{
  "horizontal_flip": true,
  "encoder_mlp_ratio": 4,
  "encoder_bias": "all",
  "encoder_width": 512,
  "init": "xavier_uniform",
  "beta2": 0.95,
  "warmup_steps": 1360,
  "weight_decay": 0.1
}
Rows from block 3 of the decoder of a small masked image model, named by matrix and row number. Rows with one number belong to one neuron. Each number is 128 + 32 x the weight over its row's rms, rounded and kept within 0 to 255. All counts start at 0. Numbers have three digits each.
After each neuron's rows are labels from the 100 images, of 14976, where the neuron reaches its highest value: "colour at peak" is the nearest of a few named colours to the mean colour under the peak. Only what is clearly more common there than usual is listed. The data: procedural textures in two colours, tilted and lit.
# fc1: MLP up (decoder.3.mlp.fc1.weight, 512x128), inputs 64-127
# fc2: MLP down (decoder.3.mlp.fc2.weight, 128x512, transposed), outputs 64-127

fc1.69:102128148137148156088124147089098118100169179118189185151120159139150169088120164134134120081062216124093203153097080138151112110067188155129106139109097121175120160074109090125156185159155167
fc2.69:132145090161139081185092107117092178131141137072065067155142087116104117194147119139142141155153082199140090137105151121133152186127113064168176143172152191139160157140106136120083101116176123
colour at peak: cyan; green

fc1.414:105074094165114138109102106168139112137164093040134108150174131197093140119109163145171134155097146098125127126190128148176129167062156087067113158120187127164136130141167151175151136159150142
fc2.414:158164179057109163117135150114078126160074119122159192123093135118132168173137141080110110154116076147142125142093136141105114147168145183118117089113154110125088110117064140067142101085063117
colour at peak: brown

fc1.253:095087105098175135111160146125102165089067125123120113154156179124111159136136120135142155046148152129154151154066128137098113126104162127120167103113110153177006131162144104110067201142177065
fc2.253:127106123131047096165108122141072073182173151119164068145128092122120144141118182150121116191092167111098093167142158110175124114132098174141145128138174122109221109135084158138133095159071186
colour at peak: orange; red

fc1.134:161129115098156125109139124133190202105077137108104110109091163115072110142121107111118160205103145085120152100129121102129139154059116141175056123146130058115139115136174096156153154121097113
fc2.134:107090105076088121118143121089149173117119108121178119084134149108073135101110111105097152147122162155104130141127142151144157158101052154115155155166084094142182154144214130136078124163142144
colour at peak: grey

fc1.88:080114179168130132152132163139142072094073112113099129112126140173184061148118155098110121136122134140183153191098113085125101151141101073173066179112114136130133131185104117160151163179107117
fc2.88:174119103217110118128088073097107117140134134093114168108130173081157170163106137119096094147104071105128144127135110082222135113146140106145124136087125123150146173136123133124142125092158119
colour at peak: black

fc1.505:096111156153135155142179133131136128052093165102105126120083135191130133131133170063087168136116112108147098167083123137143090081145123116144138099182090127147066143182107182182218172140139117
fc2.505:125085131179142114104075189116120170119150106144112087132143123125131164192169125172095073134111130099097161085120141105183183129159159089073077138166129178117180144123114092130153108104174126
colour at peak: orange

fc1.384:124155093138120133203131154129181140107150063112106063059156129131172134125130168135131164135096100102138098153129105114108060094180145057136136165121087063139059120099088138125155115162137138
fc2.384:062068120133132112099141091107131104182156174117097168092163057084128136169096197168121123090133150135128181141153135129141125080107103147056136074158138128108158129152152145102130106071171138
colour at peak: purple

fc1.147:166123148141211135106126152142101114091097122147124143187172112108145126068205223066102168136135112141122146094110133138102121103152143131144113156123169163112151122142161181134117179179150170
fc2.147:121105114102156139152140155126115119113140122119109099132163066123121047175113078119077107151097136150058191146094197178083134132074163102117079100157157103175110143135132118170110108144163170
colour at peak: pink

fc1.503:116171140078083109146138111127138116100129184114098079160159137182086176123165102136104126127077161150135137137115139144156151076030135120143121110071133134160084146165087092121131149138171144
fc2.503:148130135157157154110116092133128167106108140120120149008099130134148115094117104150178087081122097101068139150150158118133164183161110196144143154145168153136121144132135204120101092158149078
colour at peak: orange; yellow

fc1.343:109177101083136153123131087144092199113029161066048106126131129167143061174141155100117164161103161129147126109126125177134104104150121153145089075116139158157183103129130145147148141143161128
fc2.343:173119162114083145132054165097156081079133131155205131073089171110178178080108089114099148163099093119074152107110084102178116143171109153148118172106156147142106133140115178126197163156124153
colour at peak: black

fc1.402:128124097125101075068121117124151140107121152132199109214140189191092195108143135111132098112150144107118156097166115138117156110043091122146109122165075121096167119184142137148172088113161076
fc2.402:151144076158122141094127133099089237124145124157139166076159170086105101145141081180085082162175154113132122124111119092137183168176103167131158081120124143129159100165189103089054110095118119
colour at peak: yellow; green

fc1.100:146138075132111056144199094135156165129138137108150167149155166095141108104098187121135183099137197118095130138123116148103115082139084096096098112128133099160098137101115154102081100153201106
fc2.100:114164128124103131108129163109120128100149160089117096167052138089142210068094157128107129128057077115106111158194119130121138105183186154112123086130184140132086105137096105109148104109137111
colour at peak: yellow

fc1.451:139110130128073121103099150127156105158135123138128107199115085151151143109121104131127133078168124096183182119070133120069148111109148061166058179138138131090110115165095114124132106118145168
fc2.451:140080062119142076150122091115055185048167133127122154135138158121176134103122124092126132154147179164140110080200108174125144090172105137083141110093120160167116158118143097136097133109160123
colour at peak: grey

fc1.141:121112113216095126152125162136168174111183071148122146149150059080136113162141112130134128169107078113069163143122089091104179139096111099141119160161100147087116105121153120160151124172112237
fc2.141:165145192079150145142168067089134095127080143108121169106071170119073132107156094034130125103095105166185106138159115125130131130176092162164124103100141054132129113119130139186118072098082099
colour at peak: purple

fc1.63:099119162090197141100104142090119161126065164118126074123188159119102157138156110107109169139102147101125145165070075123088103120123113111167140195103121162082079145082177191108083122171179180
fc2.63:148125072175093168145102063132157131113123179104107139167122137185126116088144152091146157148106080113138094148175136113110126106150140141092123090109121090178165111144072059132174143150072118
colour at peak: green

fc1.249:158096122110085140124106116096155123127131064127175098165139173105140151045141171125085112165143152150145143095126161200084126121096163133115145192153089143144108141103083158147037082108140164
fc2.249:125128120188126140139140102107066067114083134117106138189161134131107147135077093082133082126170168181155105131134127100071099132165100139173111119163112145105145106139105063135179090126128114
colour at peak: orange; red

fc1.52:135112132104098066144107131068104143073148132105136101094125095126154177161170140108080187093122098170132118108153102117131122072116138130146072118127108159088125150128140163113226142200153196
fc2.52:084125101151164180153155073125176143145145212060122133166111139117152108098107113078115116122098202138203131148106119131103166124110164117155136112133109146099088128155146062075096135151121065
colour at peak: grey

fc1.476:162130128152137158139110144169145190122155143124123107114104139121117110116136206121086148183151083043177149131091116120113134069172123035119135111180117110155132122156113099149154138127148159
fc2.476:105157159116069161134168101146157132162123125148087153150119050076081142133091134175165159102115147153140136100113167146071144143103141145037174092129148094114139181110125159122119126150153094
colour at peak: brown

fc1.433:148160082164084075131136158100179133065128102122146094156126142079114189121114183134112136104097180159127096090186119099173088168111072128141147132149117098085093129156061159148121175170175123
fc2.433:037060131121148140067138139140106084092169121140131187148144138108146125077151152166154103095161118045108167137102130146104138116135165124151104117139108140195138126123178051140044135108137146
colour at peak: orange

fc1.396:135147118080144112139080144162137104109146128116120097110153111076193154094163176105129141222115097162105129182138105087127111131080178143166145124109027125153119122118138060127177059117183105
fc2.396:139102126180102143148133141097113173165149141127141130137159106140081152151124186159105122042143123144070138167133131167109132072167141095072152110135175103120128117111133195122060116131172132
colour at peak: blue

fc1.56:122151123188155125113105157139171175086101162121054138121123152129163126132162156158115129078147159084191129083087129081106109104126051182128161114139138131166122114106119168134170113164062153
fc2.56:079107172100124144102171138101077120171122082137207102134111101101161092115125106092097106175106134170124061149147095152163162166143148132120115135146145156102118168159022103123147109160178097
colour at peak: pink

fc1.415:124104095136154117130150125120168118136144124139151099174162118167093166117152174056108165102084155185138144131055135130140125104088126111138151080151166165073171105144115140146127164125098136
fc2.415:158163120116146113169087098174164143153134131143067163114138127123162131117116101103112159164139128133153131104132157112203134118119114127170123160067091078084077120138190096126093112121086134
colour at peak: blue; green

fc1.296:106078100148153126118125131106123154163109062160129105180099126103159131163122163099092177180124171117160180082135158134120122082100121124112120096095160169098114135141163030143132120161108195
fc2.296:088079109111127111132095193140083106128176111087116171121117135108240191101120132137110081126119109125090188124134119134143164136139100091130075183163196126134081136117152107147103100144109205
colour at peak: green

fc1.11:134118172097101138102146127129128136128092097142139089148151129135135127123106161077088174176059161125162114119045106134136122113114152060137160073204151135066107123134098150103118163186144137
fc2.11:159160087053118131154156073166206118116143155144142142111144123098153147099129088065169158118190152123160159103111156120127131115067139151119147129117119059086069118143095167125083109133109063
colour at peak: blue

fc1.202:169091121159147102130089138124149169123079094120148131144115138098130167114136120101136129111107199141096255133127153108138101123159084106149177139108152096124082124119100163153142117158117143
fc2.202:142070128138074096092111139085121110108123096111129109135172141133157182124151151105081076145173089153141107105150062111129148105185106132122166090198099157105188131133091080116137151171168171
colour at peak: purple

fc1.408:126100137113142128151120164149141139130104104091095072107071124130139141221138108105157133188154138073150192076095090150139125088164145126147162135169159087124098117177152143130113120156098127
fc2.408:092122114084131130125118159142154110140138100130128121071117155117145142133125120143114091182155063152160149087160103098161113094132051156126170141103132117110140107165180193129098117087108167
colour at peak: grey

fc1.471:126124172086168058125140160117126147084136122123105127092074122162150147139121210107075164177039128160094180112094141176139153130092114142167131206147169063126087123131088176160156069169118174
fc2.471:124113147118090055111127089127100096116185140121129147093139152158094149098137189094102140153082149187166114064139125116148142108064121114182099145127137156107117103121051125131114094155136148
colour at peak: brown

fc1.355:116149140065086121156125108112175149152132164121087060101102132085104213073109110123180131114071082111104168141174087106102104100100165160119074176122139092094157126145156106132173236116112159
fc2.355:118106082182089147130140140067143173117133119100138124074145138134142113139135120078147193117107098142126124170071122128165148142110126068120142138068117173127148162152224204163137114156193162
colour at peak: brown

fc1.211:102081157163165124105171128185079142118060134069074130183126170213107103170103146063140153133047178165079130162167089138105126109128142107125129124152199110152129130144131153144172139159118163
fc2.211:128163133146094116135169159097155127149107119106054114127177137146118106166125168083095173152172146157159062168096170138148089131106148095157170101078082139057135088146113176139137103132079112
colour at peak: red

fc1.303:168147068112149129123060163152104069153131084095066084093140130124160162161098168142093129129128092173172061049201156134088126116079171189139179166102109092145160129152171122144161144110140164
fc2.303:097124172117088144103141120128157176133120118100228167140133116089119118114118130125155103137112224133092201146050108105146109147193098106123147116149147171084130124107103169144120127123122150
colour at peak: brown

fc1.149:180193103171127157101110156173111165132138109108116044131130084177123087152150128144105150117145099073157117109084175153112154053112091119177109133155104084115150142140146126110086088097142132
fc2.149:143049149067136163089115133108163125124132175127159154126096147099125164059108163123146105131119087129164145136131064113084173140164196173106125124109102172122159123138131048125153180082111150
colour at peak: brown

fc1.129:172113060123160109124117181098105111113166128085090047084095114139167125127126182135112151176100179132167107122159133105132155080101124081144158160132160110064184147129058141128116084092125117
fc2.129:085109210154143159106093109155108151173118121115137160150155141157092123111153165077140069096126145128112177128092102092127130144141153136121142085122165157159137110132145122139148136139109166
colour at peak: yellow

fc1.182:213175108161085064156132141144149090109191126115133140131120168157126174104078145107125152146107238095119102145125156108141082108135120130159114141157153147111120154163076145122115062127179151
fc2.182:028128149108176170087123096118134160105114136159157184165129124077166117152112096072172133044123124079137118158145127174094161175138113118098097100120127144140060074158150146080138134158074083
colour at peak: orange; yellow

fc1.319:110142147187120118125132130213129107148143105155157157110106069165164103066099155133127154126130200099173111117118104102019183084100178071075125146152131157124150146077136128119124086098095164
fc2.319:156116086110138142151096146115121166115093107104115064174115131083106142183145115093091095184160074113139099146113114140176136139181093151106090084099107156096111142141087105113138159151206097
colour at peak: grey

fc1.220:109076153113099133122113088126136139130062085115099179191127158129104188163177148090149171083073171138102143162114076167126103139169112127153123101122173091162094107176095138161110148183107146
fc2.220:176153149126123113147163088172133182150180096119175102068142085072126078146095067157153137148176094113110131079107167107132146114109128118099154152162138107116122184101100129155106143129190149
colour at peak: blue

fc1.98:126168140106154144103147128199172184084182150188148148149137110125144141060092104104142121115090144123157190101141158132063144088090150100146171137138068079129168147064110131095075136065117128
fc2.98:155155103179113109170175111120134108139067129114127095161097134138109127131148047144160139125129089110087061147138107141173124154171101121100089110067120111100050097151133150078157121126129097
colour at peak: blue

fc1.41:080171103160116102127077120149111166137144103121140084123134106127156058163150139145212129111168152111120128164118154104165171124151129137122119152203089104133180101119133168134063083119044139
fc2.41:180117195126138095090144188123196139149110172154134172107133101152132132142122139101131133097104168131171050122136104115176179111105138149116103109143132123117123117090156094106159184081133074
colour at peak: green; blue

fc1.431:175147120155101063148117109053104196152140133155142091160124145142112103189141168141141121141079138098155154137093116060106167092108146140119150121150107134125147124136183164103134196100159102
fc2.431:111131171076159114161146087134179113107135138125099134107115160138146127150114117174111146132202202125111113126158126157165166160100117115103083120148110094151087099126079141131104115111169132
colour at peak: green

fc1.148:122173103080087106092146165123139146156093123129147116155154189096142137076143159102131154181144169132131162162137140158100076070082101066170157117097105127127124169116058136135058105135161126
fc2.148:156153062072175165147133144129137070104087146110165181115115160126198167083120095116128093119118151109072147117172111135069124163129084207117089127133099100137079140112169104129194158141070110
colour at peak: orange; yellow

fc1.166:160178107151199080199091155173127155126155112130117112134120133088131105146167152074095119155105177119098143099077185157159143102111153176098179173161118180139103139104093138173095100133119150
fc2.166:133138137089064159088129092075114156134085126145136154177130114141151110107061115122139167124167121163148180129116090123093069111149140047143121136049145110153086118139211148131139095148142118
colour at peak: grey

fc1.144:117076171154078086134106103174157170127122128125156120159135071205069157136098184126117142115162140133136183117103119149096186055092171098105134141159146147087139108133098127135116126114112132
fc2.144:126164098175164167114108113124147071134166197127124177174101151076174161115136125106162101112089107080123098146132146089151149150119183131138055138099065115181087082145151133074171158122118113
colour at peak: grey

fc1.266:109104120102144128138148173067132191112102100104135082138139139126093129125092183037105150155149146143131119177088165130171078037122101060109157093126110163130139155109097126187049108141144153
fc2.266:169122140124128109127112126113109084181108102106138179166156171122148163105078108136086083124129146129142118110142128109127138129147095141202093172080131117150106158114160104148159104093094128
colour at peak: orange; red

fc1.218:128140122143147101111123111072115180112132127146136119158132114108136090060168159140110171107088054157151132184172118140097205069147126084106053125085129128126154142148073158101087122130180131
fc2.218:080072151109118137142157113101155138078167122134075166103101112139136178111113074121113113118103202125123115177145132120131117129143140184114110130108074101166073138147127141129116133173089147
colour at peak: grey

fc1.233:110156082070082145087190168091127123084094123132109113147109169082131101060170135125130153123125191130152131162118161138190091078101117150083159089092104134142107144151116132110082209152177150
fc2.233:183104179109146122155067125170131108124105112094109115071112094186135133185139085101151109129107125137084164080139140150162142161094096165145105180130151083171167117100156117174114061164066129
colour at peak: red

fc1.501:109175097092101120106167093153226116100125172134149078154152160191083111085129127105147161176122137127156110089147124146142146096078138075143114147109026143090098131110088086120087134117155123
fc2.501:195096156116089107134117170138104154121097118184118120139087080091114156181121142133107129097162174093105161094108118138127128145094118135144117156082183098159197136112147240155149123123143164
colour at peak: green; cyan

fc1.75:096169155102093157142187111133090140113081096111148148122139142063158131129161197098120149134055183147138135110114100105127119112182096174076185095123190157140074151154080116122009110146171105
fc2.75:157114133129139101108091131142085061094110197107093154090128172189120125112094088090094076092105134147150150140143112113107145085180161107139104126112097158115202145112141095159240093186122122
colour at peak: red

fc1.115:106113092110142115124079164159107144147181168158123058144139082132106141161178115137123144142129129093171170186104132152119123107052103093225135199143111087116056113106086135084084183124163091
fc2.115:152128150178109159107109122122168127136132107046088129107103069105162082175130143108145108094123118118111116077152150151145113113166169055060096126176229098161172144135146038105139078106117113
colour at peak: blue

fc1.258:194137145095165115172134147116134096124078121108076139113090074094106143146117138125103145112111195122152092069140107121100142149132098122102091121147173146116167119141076095140125157092202142
fc2.258:109122134197116142110143107096151160148172111172195073112151128117132108137114163052139125110194087158099168130111133114169094178132115170116137128116078119061133106114123136159191080179096138
colour at peak: orange

fc1.405:111133123132146161110067142145157116159142134175118115163131089077125105140152154125175124146115145154084147111109128132146103073047157130118166147142109094136119101000121137098145143111133144
fc2.405:132148160130118112100139101149174221133097114127109108072148042093095115134181207137177129158138105149115112110170121124160128107186153076124087131132167149133116102081132115081109141127056112
colour at peak: blue

fc1.344:088078107088120132132084130117151131100115036152103093173110198108128152110127155125125121101153160119187107120132163083181165042137165160100145124183100165134153132165149129131123147125187151
fc2.344:129179194131100069109132130125150076218146117138104115112127116151126106211131129129109092123146145163121070140113129103185082119117142117101105139119186097176127121108067136143122074096075126
colour at peak: green

fc1.273:078124136114161159134169130099062149069080145196170135149110148126143117143125173133156121091066166126073132118075190180106121138141127144125144096158115071122136136044123163117049158121112129
fc2.273:219119145168132131092097105122180103202205135103107084151145109150098127100117086073111145111173089102153143120167085109103118109081132096136122146106152175124106095179160060176127132133087146
colour at peak: blue

fc1.228:164110177096155115118157119114139116124136095092135124147104102136100192076158144123130147099155140149099151161144126104128155097102188148146083138133134121076106146155148200141124152069140192
fc2.228:148167203137139184157180090047106104134107106150143115126131130094114150093109132128174132123116077169128149164084103112114132160109170138157157125164093197143131147140124143141166146144156083
colour at peak: pink

fc1.195:110156095125097140112166082099174066127063138125104114089096175127121160049153153124129136175136191138107125137125149116085099099108119134158116199156114143155087131094097099133094136157123197
fc2.195:171121089154198174136127166066061154104151125187143106149163076144160155142089117170109125075105027112109085153158138123170131136144171190114111165136104162130170110102114136092170129118171114
colour at peak: red

fc1.130:149189153057102124167100138144153113059087176079143127140121188145194116084134131091096141102146161119109152100126126155103096106185044157158060107106134106158086138122134157152164083113126098
fc2.130:097127086216129132080061151094085131097146157108095141172132115087146177125157166104082130131141103113159096118154099102140119088148181069156070062124067173158114148152116102119156123095191153
colour at peak: orange; yellow

fc1.84:124090085142186102107078171125154115167151081130136128119180092137120135135110096135109162157124177122117193174156190098101108088076137102152132165159105160128167134109071147104165094120110171
fc2.84:174107194159125121118176112119122175144107151146127074114110117155109114164180151102142115074130087134137103149153158142144117162183131152096102116170202046134126108160102169121126069067089132
colour at peak: red

fc1.449:065163087110104117118094124055140166124175096181170053161186160141130110114157131119082133112122135146129161136151161108114065042113153136124116132092131152158177151166058139114149130097129071
fc2.449:116144163042161102132089127122099113111119136112064171097089140139175115151110131133155050101136142165098094131139147148142144167160049095143102116111124136173118157109138087154132136193122155
colour at peak: pink

fc1.432:142125126140180091083135155119099178112051097157212155229112139106068091105176103103096156163162149116117173104105125173137170131063095147182109146166133123112153129115123098143095169149116114
fc2.432:125091092107127105082125104071121193090087099119197160115131168100052099116134123142100072146150120138134168133105131141121155190097118195155107152141105170166213129116188130146053135173131158
colour at peak: green

fc1.42:197087110123152123103081134080098127101134123170128205223134140123138162134121148117145157126095149111101134093128172062130160121079107123097175122163123146127186164118151154124165156162135081
fc2.42:068098181156137143184146145100074165153104123138123000118153129120068115141210167115065109145155102165127088132123109188117103146145130144130117173151116166144148108129114140127075093128142187
colour at peak: yellow; orange